From a checkpoint of a small image captioner.
Model: 10M parameters, 64-pixel images, encoder activation gelu, encoder patch size [4, 4], encoder depths [3, 6, 3], encoder widths [64, 128, 256], decoder width 256, decoder layers 7, decoder norm layernorm_no_bias, decoder activation gelu.
Training: adamw at rate 0.0017, 3300 steps, batches of 64.
Data: trained on dead-leaves pictures: piles of overlapping shapes, 36250 training examples, 5.8 epochs.
Rows from block 9 of the image encoder of a small image captioner, named by matrix and row number. Rows with one number belong to one neuron. Each number is 200 + 20 x the weight over its row's rms, rounded and kept within 0 to 999. All counts start at 0.
After each neuron's rows are labels from the 100 images, of 14976, where the neuron reaches its highest value: "responds to" is what is common among them. Only what is clearly more common there than usual is listed. The data: dead-leaves pictures: piles of overlapping shapes. In brackets: how many of the 100.
# fc1: MLP up (encoder.blocks.9.mlp.fc1.weight, 512x256), inputs 128-191
# fc2: MLP down (encoder.blocks.9.mlp.fc2.weight, 256x512, transposed), outputs 128-191

fc1.2,199,208,230,187,220,231,171,208,231,173,205,197,206,213,165,199,213,156,219,172,187,223,213,243,182,183,189,228,166,226,203,186,206,239,160,220,218,195,206,219,191,216,236,182,196,225,214,213,223,214,209,193,219,190,193,195,175,172,170,193,198,184,216,194
fc2.2,217,199,217,211,180,214,221,183,182,221,172,214,223,182,192,230,226,204,215,205,199,205,219,171,227,200,196,223,176,185,211,187,191,174,184,220,219,228,169,218,180,171,179,226,197,184,169,172,235,200,202,171,234,198,234,204,181,191,214,195,200,234,164,190
responds to: pastel (99)

fc1.327,169,195,240,214,190,211,184,206,229,198,181,215,223,178,155,173,170,179,166,220,203,230,203,221,193,193,221,204,192,182,186,225,217,206,188,221,237,236,228,192,199,192,188,212,219,241,221,236,197,218,162,208,219,224,234,227,175,228,179,226,186,226,207,225
fc2.327,201,221,169,188,227,157,191,183,223,183,211,234,210,172,222,168,187,210,211,178,202,222,202,175,218,199,196,223,162,186,220,170,222,208,212,223,188,204,171,205,208,176,192,225,172,214,184,182,200,237,179,222,191,211,216,224,186,225,213,210,194,196,161,206
responds to: pastel (100)

fc1.200,224,198,151,184,207,185,164,195,212,230,193,184,186,215,237,189,221,188,165,177,230,201,207,198,200,188,212,230,221,174,210,197,248,215,174,168,183,176,219,196,193,206,200,223,163,182,159,218,205,223,221,188,170,195,191,222,224,207,228,216,224,184,191,186
fc2.200,216,214,197,212,215,158,172,213,154,200,227,210,180,202,196,209,177,220,228,210,193,192,185,187,232,221,170,176,179,190,188,196,214,176,239,194,200,216,233,174,190,188,176,185,177,211,241,219,185,212,193,200,223,175,168,200,170,224,191,231,201,191,180,230
responds to: dark (100); shaded (80)

fc1.166,197,214,234,211,195,233,228,224,215,167,193,172,222,175,228,173,213,169,171,211,182,204,174,226,175,211,217,218,205,197,184,197,187,178,178,230,229,218,174,212,208,192,205,193,177,202,208,227,223,175,180,175,220,171,209,222,237,185,186,222,202,176,223,192
fc2.166,187,226,207,181,164,159,189,202,169,174,191,174,172,186,176,201,226,238,179,223,184,224,183,195,225,203,192,203,202,175,204,224,175,163,230,184,211,175,185,233,207,227,197,213,197,164,217,181,187,195,183,208,192,177,214,198,169,220,179,179,192,207,213,202
responds to: vivid (99); large pieces (81)

fc1.138,195,205,197,212,205,236,211,193,183,189,196,179,208,164,203,195,193,192,193,229,213,189,171,207,180,159,202,217,177,179,180,218,157,209,200,177,159,185,182,218,201,189,233,169,190,230,186,211,192,186,227,210,194,225,226,190,176,207,198,189,217,209,175,218
fc2.138,220,239,203,214,215,196,214,167,175,209,177,195,212,175,186,216,179,170,172,230,231,196,157,221,173,231,216,220,201,209,169,180,180,166,173,191,202,218,212,223,190,222,190,234,190,175,212,194,205,172,220,175,166,217,170,223,227,207,207,220,210,187,212,203
responds to: vivid (87); large pieces (74)

fc1.224,205,167,183,175,216,208,187,214,243,202,176,182,203,222,169,225,215,199,200,217,188,197,201,205,165,214,195,210,166,191,187,175,207,225,219,179,199,239,170,183,194,175,239,233,196,239,198,237,174,242,200,183,186,227,186,175,205,191,194,212,223,202,184,190
fc2.224,164,169,194,214,215,179,179,227,221,168,227,196,226,183,215,174,221,170,180,174,193,190,192,211,231,198,201,201,217,194,226,198,211,185,192,214,192,226,185,207,167,215,171,173,223,179,174,235,232,175,226,233,172,195,221,210,212,218,174,209,184,198,184,192
responds to: earthy (100)

fc1.264,191,200,183,175,211,171,210,229,175,189,174,225,218,203,216,233,210,194,181,193,189,213,189,218,195,190,178,229,228,187,221,178,209,186,198,207,184,226,211,204,235,170,234,181,222,202,200,219,181,219,162,173,213,225,223,226,178,177,210,195,179,197,219,175
fc2.264,208,214,242,209,192,202,206,227,192,208,184,202,186,187,155,208,185,192,210,204,170,173,213,210,196,160,201,224,191,182,205,177,230,206,188,215,184,212,203,217,169,171,189,198,193,180,197,214,198,205,192,233,198,189,218,195,181,212,158,177,198,169,189,224
responds to: large pieces (85); pastel (64)

fc1.86,208,157,182,183,188,242,206,212,246,184,230,198,231,193,186,185,180,173,222,170,156,203,206,201,165,210,197,202,197,187,236,196,213,213,202,205,217,224,173,219,212,161,200,172,201,240,158,220,233,214,183,219,216,213,201,198,199,187,186,210,193,168,209,179
fc2.86,184,215,203,212,189,229,207,181,191,187,214,207,170,193,211,220,197,197,187,211,226,169,169,166,167,217,171,219,242,240,219,223,211,229,191,185,192,194,190,190,183,201,184,209,209,165,175,203,190,186,202,209,175,190,220,158,213,168,205,200,232,213,212,195
responds to: vivid (99); large pieces (86)

fc1.504,237,233,185,210,200,224,221,222,228,207,219,202,219,204,230,210,231,203,216,209,189,228,213,199,178,231,209,194,156,193,213,206,240,213,204,174,187,195,219,208,223,207,201,230,169,174,194,222,179,231,180,181,207,201,203,194,193,208,243,196,230,194,195,191
fc2.504,209,208,220,197,194,200,195,197,169,196,171,210,185,233,231,175,217,213,215,181,231,210,232,179,207,196,157,183,254,180,209,218,171,202,185,192,176,167,222,201,198,173,160,238,197,203,192,213,206,165,197,200,211,189,185,163,218,213,222,199,197,187,191,210
responds to: grey (99)

fc1.219,167,182,184,220,219,196,227,217,247,195,232,237,209,178,193,185,202,198,162,209,203,216,239,228,175,228,184,180,183,204,204,233,213,184,187,181,181,234,192,165,197,200,210,208,191,210,167,165,182,189,166,189,212,182,202,224,216,205,201,232,220,166,193,182
fc2.219,202,167,188,220,216,194,194,163,174,209,214,213,174,193,195,166,216,197,219,169,223,206,232,174,194,231,200,210,206,178,179,223,197,217,227,225,179,237,230,180,193,181,204,155,225,195,233,192,193,182,201,179,189,196,168,180,230,228,219,235,212,192,186,233
responds to: pastel (100)

fc1.473,233,173,186,219,191,165,170,194,210,228,211,195,206,185,227,213,175,186,188,187,167,216,207,208,194,212,183,187,195,185,229,193,215,235,197,218,168,186,206,207,223,179,214,184,221,167,176,214,214,205,188,204,186,190,212,189,176,180,206,211,224,207,170,178
fc2.473,170,180,170,169,196,190,174,229,227,186,181,191,234,212,174,227,190,195,179,190,165,176,197,233,189,230,223,208,206,203,199,166,170,197,196,180,213,234,206,214,213,233,200,223,175,180,231,226,198,175,181,232,225,196,186,201,230,229,197,182,178,200,211,220
responds to: dark (99); shaded (79)

fc1.270,150,182,202,192,202,215,186,190,231,170,212,186,217,172,154,188,173,188,234,190,159,222,208,193,191,194,174,175,162,192,227,212,195,219,171,214,224,211,207,184,214,174,211,210,210,248,185,179,209,197,192,206,209,197,183,193,201,226,209,195,194,202,224,208
fc2.270,222,184,187,204,220,201,202,202,189,179,194,178,232,199,179,194,194,230,245,179,183,207,228,200,217,227,173,192,205,194,213,214,176,197,219,181,216,196,149,187,200,212,198,187,165,229,191,207,234,224,220,194,220,196,184,207,224,190,194,182,214,199,199,231
responds to: earthy (100)

fc1.174,196,188,222,186,208,233,193,191,232,193,189,208,221,180,146,203,164,187,217,202,179,196,236,229,185,216,198,190,164,213,232,170,213,222,193,208,233,193,225,182,177,186,202,200,187,199,208,218,204,196,166,188,206,198,202,226,177,199,209,213,167,210,191,183
fc2.174,237,180,188,191,208,175,201,219,137,216,185,209,197,173,190,182,186,193,224,192,208,202,197,195,206,196,186,216,172,186,230,175,194,157,191,190,192,176,205,194,204,169,212,223,162,206,231,196,193,236,183,220,236,230,183,217,226,224,221,229,197,190,173,184
responds to: pastel (100)

fc1.99,172,186,194,169,192,232,189,192,220,182,217,212,199,227,178,189,178,225,178,206,164,211,179,181,200,183,213,180,213,196,216,224,186,198,226,186,207,223,186,228,220,193,238,216,176,236,191,194,181,185,227,227,214,214,190,224,203,178,171,196,173,175,206,228
fc2.99,193,198,191,186,179,215,170,191,194,226,187,185,197,192,193,223,214,216,223,179,194,162,212,203,200,210,198,203,220,173,179,210,178,174,182,205,166,190,203,178,168,198,206,214,177,175,202,173,208,172,179,181,168,241,193,225,232,231,219,164,171,233,224,213
responds to: large pieces (89); vivid (72)

fc1.160,170,184,211,227,183,226,167,219,229,221,209,215,175,215,204,186,188,204,162,190,156,187,241,238,217,239,234,208,183,218,191,218,216,181,215,178,208,237,208,209,200,230,216,229,214,193,185,187,216,227,195,185,173,228,219,215,184,198,186,197,222,196,214,171
fc2.160,197,206,238,194,173,197,187,203,157,205,192,170,194,181,241,209,175,218,205,207,205,200,227,182,206,215,155,190,241,179,186,172,223,211,219,199,209,181,193,184,220,238,186,196,180,208,198,210,177,156,209,178,225,170,211,173,219,179,234,190,191,183,220,219
responds to: grey (91); large pieces (78)

fc1.459,189,160,213,186,218,193,166,174,197,226,179,210,237,215,208,184,211,202,208,175,200,165,207,202,211,213,187,188,169,199,229,180,211,234,205,233,242,184,213,221,223,186,231,193,194,204,188,212,227,197,156,208,211,199,222,218,194,230,175,195,162,205,227,221
fc2.459,230,187,186,206,181,215,204,227,182,234,213,215,232,207,230,215,225,173,219,174,205,182,196,218,232,177,225,179,181,235,194,183,194,179,199,230,219,191,213,190,209,199,175,228,223,206,222,183,212,168,195,213,177,206,219,173,220,231,241,178,201,175,182,208
responds to: cool (100)

fc1.398,209,177,207,182,182,190,216,189,221,174,214,196,201,156,164,210,202,180,178,187,187,197,219,212,160,187,219,253,156,219,172,208,201,176,160,207,204,193,171,190,213,164,253,230,196,235,198,226,197,234,172,220,167,209,187,236,220,204,214,184,190,200,193,217
fc2.398,231,190,239,214,178,189,210,181,200,242,152,195,200,204,228,198,227,213,186,197,241,187,187,184,172,206,204,214,216,198,221,244,202,208,198,193,201,198,199,196,210,207,209,208,215,158,194,201,194,187,199,186,165,199,208,186,208,208,231,222,206,184,221,166
responds to: large pieces (75); earthy (42); dark (38)

fc1.362,203,222,200,181,161,201,222,190,227,204,182,203,229,198,226,194,198,170,203,179,172,181,183,195,201,216,230,207,178,227,238,207,222,208,209,159,202,206,176,209,205,173,204,194,202,202,172,250,192,197,187,207,202,202,227,181,198,190,210,216,239,197,203,183
fc2.362,237,212,191,225,231,168,211,178,170,212,208,184,222,192,197,214,187,211,224,223,210,196,187,187,200,198,216,219,159,207,169,199,168,215,185,198,233,190,179,201,183,179,222,193,203,210,233,206,167,216,198,229,202,216,188,192,189,188,218,203,225,216,213,202
responds to: dark (59)

fc1.403,188,172,194,204,210,228,197,195,213,182,183,186,245,156,204,196,206,204,224,172,165,203,192,235,188,212,221,230,212,242,201,210,213,186,193,235,179,231,172,194,237,190,225,178,220,224,162,201,201,220,187,221,165,227,223,186,210,155,179,204,214,194,233,190
fc2.403,237,212,234,199,174,190,212,230,183,214,193,214,218,203,228,208,183,218,217,195,200,179,217,223,192,221,219,212,233,212,204,205,234,186,217,216,196,184,216,176,255,197,205,190,210,193,200,186,219,200,185,174,205,211,170,199,164,208,230,171,207,183,181,202
responds to: cool (100); large pieces (66)

fc1.409,189,198,164,169,175,217,198,194,233,201,219,223,170,211,206,196,202,166,188,221,203,195,216,213,215,203,219,193,178,230,182,225,180,246,209,179,171,220,232,164,194,208,205,198,191,191,172,199,206,184,214,160,180,188,244,198,195,203,222,185,228,176,194,186
fc2.409,218,179,196,166,168,173,193,229,210,193,189,197,211,207,208,230,207,218,218,223,196,185,188,159,200,199,183,176,202,181,187,216,185,184,214,164,184,191,229,183,222,199,189,227,183,157,198,245,244,174,213,214,203,191,208,167,202,197,199,194,210,204,214,181
responds to: grey (99); large pieces (87)

fc1.283,197,189,232,191,201,182,185,214,216,201,183,185,209,192,176,160,181,181,206,228,203,236,200,197,209,215,187,198,191,189,177,184,180,192,203,227,189,192,211,158,177,185,225,173,222,174,204,214,226,204,216,215,166,176,188,218,179,174,191,207,221,201,165,171
fc2.283,230,209,202,162,195,200,211,179,221,200,214,189,172,234,199,170,231,188,208,201,221,191,178,200,173,207,176,181,191,189,209,169,228,187,181,169,187,219,216,212,177,184,201,232,197,212,199,224,196,201,206,188,218,181,233,202,225,180,217,186,236,210,208,231
responds to: warm (96)

fc1.68,185,225,215,204,196,179,231,215,233,186,203,178,193,215,209,167,166,188,193,217,226,178,174,213,224,217,167,202,188,216,189,224,179,208,208,214,205,236,176,217,185,187,210,208,229,222,230,208,207,180,177,213,165,205,178,227,218,220,200,235,170,177,208,227
fc2.68,180,217,222,181,209,173,196,198,219,170,228,202,202,179,182,229,177,190,198,170,233,193,186,170,225,175,178,199,192,206,206,228,169,193,193,224,181,165,227,179,233,212,178,189,206,230,197,182,199,214,179,209,175,230,224,227,209,182,185,203,169,162,183,211
responds to: pastel (85)

fc1.465,206,162,205,188,175,175,213,185,182,213,169,173,184,205,210,205,224,200,231,214,214,199,177,187,216,188,198,216,226,199,194,191,184,189,168,214,194,206,170,196,180,172,228,187,181,198,179,187,225,228,222,184,180,200,195,204,184,162,191,169,206,190,207,187
fc2.465,220,237,198,201,202,188,205,204,204,199,225,196,205,217,242,223,194,187,179,167,218,178,179,225,221,175,213,189,241,204,221,180,191,203,184,203,172,148,208,229,216,184,208,235,179,219,209,189,191,219,187,176,201,196,209,199,204,207,197,182,173,213,207,176
responds to: dark (92); large pieces (67)

fc1.128,200,188,177,210,194,238,169,172,223,215,180,205,235,194,210,206,184,169,181,196,166,175,201,231,210,196,191,226,208,236,213,225,217,240,178,199,229,210,186,231,202,194,190,212,204,222,204,215,184,215,159,198,163,218,229,210,224,195,217,224,222,218,228,183
fc2.128,214,202,156,191,196,226,213,198,241,209,216,170,233,201,213,216,202,169,208,215,207,235,207,206,191,204,229,187,194,206,193,182,209,178,211,199,222,194,172,223,160,175,216,211,201,210,180,167,224,238,238,218,191,203,223,210,211,193,220,183,204,214,178,229
responds to: cool (100)

fc1.449,197,169,185,205,196,219,213,220,213,195,185,224,246,197,176,240,222,216,193,186,190,199,215,189,197,190,188,190,214,239,172,198,218,206,176,228,225,193,222,165,199,180,231,224,225,226,220,193,166,201,161,220,173,215,207,200,215,199,167,222,185,206,172,204
fc2.449,233,179,232,233,161,214,173,213,214,178,208,199,176,165,224,208,174,222,204,194,220,207,206,191,221,181,178,221,189,182,204,219,238,183,223,203,208,184,165,231,246,235,228,164,200,240,189,191,169,175,215,196,191,229,187,180,204,208,213,197,184,221,242,191
responds to: cool (70); large pieces (66)

fc1.462,199,185,174,200,171,174,182,215,216,200,215,181,202,225,235,208,234,193,197,179,212,200,197,202,192,221,234,220,212,178,216,220,241,181,164,211,191,187,173,222,211,213,225,194,181,178,191,207,170,208,221,167,150,180,203,200,217,188,193,199,237,179,205,192
fc2.462,226,184,148,161,209,167,186,177,187,212,219,198,193,217,204,174,194,191,229,222,218,216,196,205,233,190,216,186,202,188,184,188,185,175,218,198,199,198,212,216,176,187,221,188,214,211,206,220,208,197,218,211,200,201,202,225,206,226,198,220,200,214,199,217
responds to: dark (100)

fc1.384,220,175,190,200,185,193,219,205,183,185,227,189,211,215,190,174,215,186,200,205,185,167,214,175,175,211,177,199,174,197,216,221,210,176,186,188,213,220,198,222,225,202,227,195,223,240,197,215,174,216,161,223,174,204,195,169,227,175,221,221,218,188,183,188
fc2.384,196,173,205,196,239,184,167,196,195,226,219,219,221,181,235,184,179,203,202,206,185,185,172,224,213,219,167,201,209,213,165,215,173,171,185,207,175,192,206,180,180,176,157,235,208,179,196,159,211,177,197,215,198,211,182,179,211,239,222,214,200,222,210,206
responds to: pastel (100)

fc1.461,164,194,191,203,226,250,199,214,231,155,184,221,224,200,186,224,162,176,209,178,151,218,223,196,179,187,200,215,200,182,215,189,182,198,181,210,205,205,182,185,168,156,236,226,221,221,212,216,205,194,189,198,226,241,235,211,214,233,180,218,176,205,184,183
fc2.461,216,216,192,185,240,167,213,200,183,202,182,204,228,193,197,214,198,221,233,219,209,210,178,173,240,208,191,206,202,206,181,204,190,198,214,196,223,189,199,187,169,166,179,233,159,176,199,179,210,227,203,208,206,201,194,221,194,209,235,205,211,242,159,217
responds to: earthy (80)

fc1.257,173,155,168,194,218,212,197,184,220,176,224,225,223,233,199,185,171,207,201,170,216,170,208,212,221,182,214,198,207,187,192,189,215,189,168,191,223,214,195,215,198,212,220,203,179,199,186,213,165,213,184,189,176,181,213,172,173,165,195,180,196,227,175,185
fc2.257,167,165,193,199,195,208,207,232,195,200,189,197,188,210,206,207,190,167,224,202,195,184,234,200,191,196,192,186,169,232,200,181,220,203,229,223,193,200,208,164,168,227,212,210,218,180,223,175,173,212,180,183,183,186,214,232,189,180,205,175,202,203,234,194
responds to: warm (100)

fc1.91,185,178,209,221,172,191,224,216,239,188,179,192,212,169,211,201,191,225,188,208,199,167,221,186,203,205,234,220,177,198,219,207,174,211,162,216,235,219,200,186,204,158,234,219,187,228,190,204,170,235,163,226,185,262,195,196,184,184,195,184,168,224,204,212
fc2.91,238,177,249,193,193,183,200,208,186,207,177,181,206,211,227,218,190,202,179,204,197,175,179,196,188,191,211,198,228,214,242,255,220,171,177,186,193,177,191,211,244,200,201,187,225,214,216,205,192,214,168,173,178,228,204,214,212,187,234,187,200,181,233,182
responds to: large pieces (70); cool (59); dark (40)

fc1.0,166,171,215,175,165,206,236,190,220,209,186,193,218,194,166,193,198,183,222,223,189,170,200,229,171,170,220,196,173,228,172,184,160,195,217,235,232,212,224,180,218,207,232,192,186,189,189,183,206,194,174,237,209,224,174,224,195,193,206,202,168,188,206,217
fc2.0,239,202,192,179,193,188,204,192,213,202,198,169,210,232,199,181,199,192,194,204,181,246,199,186,197,217,199,197,167,246,218,217,237,168,213,175,204,172,196,206,209,201,195,193,191,212,218,176,217,218,172,209,203,212,218,192,225,215,229,183,208,201,165,216
responds to: pastel (91); large pieces (82)

fc1.108,204,168,231,208,208,217,169,214,182,156,218,194,186,158,168,218,184,196,214,180,199,173,227,201,185,199,185,223,168,166,208,186,171,185,188,193,232,226,233,189,183,190,214,197,202,230,218,231,194,233,190,220,206,188,181,203,190,214,165,185,167,189,218,201
fc2.108,189,228,197,183,233,187,223,211,204,215,221,225,180,207,175,202,177,191,210,187,190,201,232,188,209,168,172,187,178,190,200,184,188,200,202,195,236,210,203,198,189,165,190,192,170,225,241,164,228,197,227,215,222,206,202,178,186,226,205,213,165,235,204,226
responds to: pastel (100); large pieces (66)

fc1.357,185,198,217,224,177,226,162,170,225,184,175,174,240,180,211,238,189,175,220,208,190,162,225,216,193,198,216,185,181,187,197,178,208,227,209,189,193,209,172,223,218,183,174,219,201,188,196,220,211,231,173,194,160,230,225,193,217,201,212,216,216,182,218,191
fc2.357,190,218,147,182,214,211,221,196,218,183,250,207,224,212,206,168,232,209,188,202,179,227,185,191,198,211,197,199,140,222,195,214,229,219,190,171,212,211,201,221,192,190,200,210,190,218,221,172,185,211,205,176,179,216,194,194,231,213,201,216,241,205,160,260
responds to: cool (100)

fc1.284,227,171,178,212,191,199,174,202,170,162,173,168,206,227,193,195,235,210,227,236,207,188,173,199,225,207,184,229,233,183,226,205,175,201,187,164,201,167,178,202,211,220,185,210,229,226,180,224,192,199,234,241,198,233,200,208,204,195,171,165,218,222,199,220
fc2.284,179,238,181,174,212,230,192,231,204,229,181,170,186,184,171,178,231,172,231,213,192,198,211,216,218,204,172,209,175,228,219,230,200,161,218,208,184,173,219,187,228,194,201,222,206,215,217,221,187,178,209,222,192,194,170,197,206,223,178,216,216,216,188,226
responds to: large pieces (88); vivid (71)

fc1.203,167,241,208,178,221,185,236,204,209,181,216,191,205,201,225,226,190,185,189,210,174,183,194,182,171,210,167,180,167,205,193,206,220,182,206,174,215,178,229,218,175,165,181,216,190,207,179,230,230,195,214,241,203,240,232,179,226,180,212,204,209,204,230,183
fc2.203,197,187,190,191,211,213,194,209,229,229,179,194,187,200,192,196,205,176,184,185,232,194,202,168,210,211,223,198,172,241,226,184,195,177,188,187,222,174,217,223,210,219,226,184,168,228,226,211,209,195,185,219,207,223,183,185,174,208,186,223,209,222,189,179
responds to: large pieces (84); grey (74)

fc1.421,191,222,240,198,222,220,239,226,222,188,198,197,216,206,156,213,223,221,197,179,207,181,230,168,226,218,207,215,216,190,220,194,217,228,182,180,221,193,181,208,222,194,217,220,176,214,213,231,206,199,228,184,192,205,173,220,205,203,198,173,183,177,215,167
fc2.421,192,184,176,212,235,178,229,182,191,225,192,193,192,234,170,222,195,201,210,201,214,232,186,175,205,227,186,215,210,214,215,202,203,196,186,242,191,208,216,229,195,192,212,182,209,208,202,212,179,190,209,205,206,234,178,208,200,245,223,244,220,185,203,204
responds to: earthy (100)

fc1.302,199,165,167,218,209,235,184,209,211,188,208,230,194,182,196,211,202,198,202,172,180,208,236,203,222,239,230,201,218,225,185,229,194,203,177,173,189,181,208,229,193,209,197,189,169,172,178,208,212,194,183,171,204,219,197,216,202,177,214,233,171,189,191,208
fc2.302,225,227,211,219,224,215,191,202,205,178,196,180,214,193,214,179,217,212,182,181,198,205,227,213,185,163,202,176,178,189,162,181,218,191,211,207,180,199,185,218,202,210,177,210,175,196,204,220,218,172,236,198,207,161,191,196,207,177,242,214,189,224,174,218
responds to: cool (100)

fc1.507,203,210,195,233,225,199,232,229,224,185,195,181,221,181,196,208,221,195,217,165,222,217,181,234,219,198,211,237,185,177,193,193,227,224,168,191,216,199,202,217,191,181,191,210,212,229,211,175,166,212,222,218,199,177,193,196,171,169,171,198,179,191,220,200
fc2.507,204,221,171,195,206,232,180,204,196,205,213,219,232,212,213,189,224,206,202,178,190,215,218,180,206,215,206,183,233,208,189,181,186,171,236,222,211,188,170,189,213,185,194,201,205,189,214,230,213,218,216,204,204,177,221,201,190,193,193,187,162,234,192,197
responds to: cool (100)

fc1.116,209,202,183,202,188,215,152,214,196,219,194,221,199,196,201,223,196,188,183,173,172,198,240,234,190,209,236,210,199,238,239,221,227,206,189,196,185,197,214,230,216,194,174,229,181,193,189,238,198,207,188,169,184,176,209,188,194,204,194,225,206,188,224,188
fc2.116,227,202,206,179,176,214,222,185,195,215,232,220,183,212,215,181,199,196,230,220,226,206,171,222,227,205,220,167,166,172,204,191,195,215,197,206,217,185,200,191,167,201,216,218,198,187,212,167,229,177,181,177,234,169,207,207,177,233,204,193,202,205,184,225
responds to: cool (55); grey (45)

fc1.411,221,155,181,173,212,155,181,205,200,189,184,250,208,183,195,197,206,205,192,191,201,216,245,213,204,194,203,240,215,217,216,234,179,226,198,185,211,226,197,202,184,196,231,205,182,226,203,182,196,206,193,181,168,202,209,193,198,228,207,210,215,181,206,171
fc2.411,162,204,205,236,207,221,201,161,188,183,205,188,204,201,219,175,162,207,175,192,200,213,207,180,221,216,167,156,197,162,206,203,194,179,184,223,172,229,207,199,202,239,185,184,233,204,168,182,191,205,201,235,204,182,211,161,193,227,221,217,162,198,176,204
responds to: grey (100); large pieces (82)

fc1.171,212,190,194,187,215,188,226,181,185,200,229,190,212,199,178,177,222,221,217,179,170,197,189,190,210,217,205,226,205,191,166,218,193,229,209,227,191,204,196,174,176,197,196,209,221,207,240,221,153,205,182,197,172,194,225,208,176,172,223,188,192,198,166,205
fc2.171,177,190,216,232,173,199,167,194,227,182,197,183,186,207,233,194,225,225,216,176,225,228,226,230,227,212,209,200,198,203,195,225,189,193,193,206,173,200,183,219,216,182,180,185,232,208,191,200,180,235,173,171,212,166,217,180,180,221,214,208,168,208,230,207
responds to: pastel (100)

fc1.303,183,223,209,200,181,207,173,168,189,174,215,169,181,195,221,227,183,225,167,227,190,200,218,175,226,225,192,196,216,188,194,216,202,198,216,202,223,198,220,224,186,201,189,192,172,220,172,176,224,180,164,198,176,210,177,231,192,194,194,226,227,205,231,178
fc2.303,203,211,186,204,226,165,193,229,196,209,204,225,217,173,204,182,230,230,210,213,219,187,170,188,191,205,170,208,196,231,199,214,192,195,218,182,173,209,207,199,184,221,212,233,170,190,189,215,192,194,210,214,218,205,179,232,212,201,206,209,202,185,234,175
responds to: vivid (100)

fc1.345,221,226,196,176,207,214,222,207,224,218,185,209,206,194,180,199,205,197,215,184,212,183,234,219,210,233,185,184,206,227,201,195,194,206,176,171,186,230,220,219,197,204,184,193,189,189,219,186,204,204,197,169,211,230,211,215,200,202,216,179,219,217,221,173
fc2.345,201,192,187,185,232,204,220,219,162,229,212,198,173,200,213,196,216,222,183,180,190,220,219,181,212,217,152,181,237,164,215,204,215,192,206,205,178,195,191,228,224,219,180,212,198,163,181,200,195,174,215,196,188,182,175,211,191,189,226,209,170,176,205,179
responds to: grey (61); cool (39)

fc1.229,202,184,228,191,190,208,180,222,204,210,214,181,185,168,180,216,221,193,204,205,207,197,194,218,211,209,211,181,176,174,200,183,182,218,203,238,172,217,191,171,223,219,201,226,192,189,199,220,226,223,187,239,201,211,181,193,236,231,216,185,196,184,188,210
fc2.229,186,230,213,194,184,226,228,197,237,194,186,239,228,187,193,187,220,206,221,209,195,173,229,201,205,205,230,191,172,203,165,217,165,180,207,178,239,227,233,175,195,182,181,232,205,197,209,189,231,178,231,224,224,223,178,182,205,216,238,203,216,191,210,185
responds to: earthy (84)

fc1.253,203,190,229,181,195,217,229,228,207,194,191,181,225,200,195,230,168,165,219,224,204,209,181,239,208,175,207,194,186,204,222,170,177,188,218,224,211,216,174,194,248,217,229,165,175,198,185,211,184,186,221,212,184,185,209,210,189,162,220,173,214,165,207,219
fc2.253,233,197,186,187,168,213,226,204,200,211,222,224,205,228,238,188,245,170,163,175,192,189,173,235,183,216,211,203,233,216,224,209,175,186,200,186,203,192,201,233,189,227,209,202,206,208,192,183,198,192,173,202,167,188,220,224,224,184,186,226,202,180,226,201
responds to: vivid (100); large pieces (76)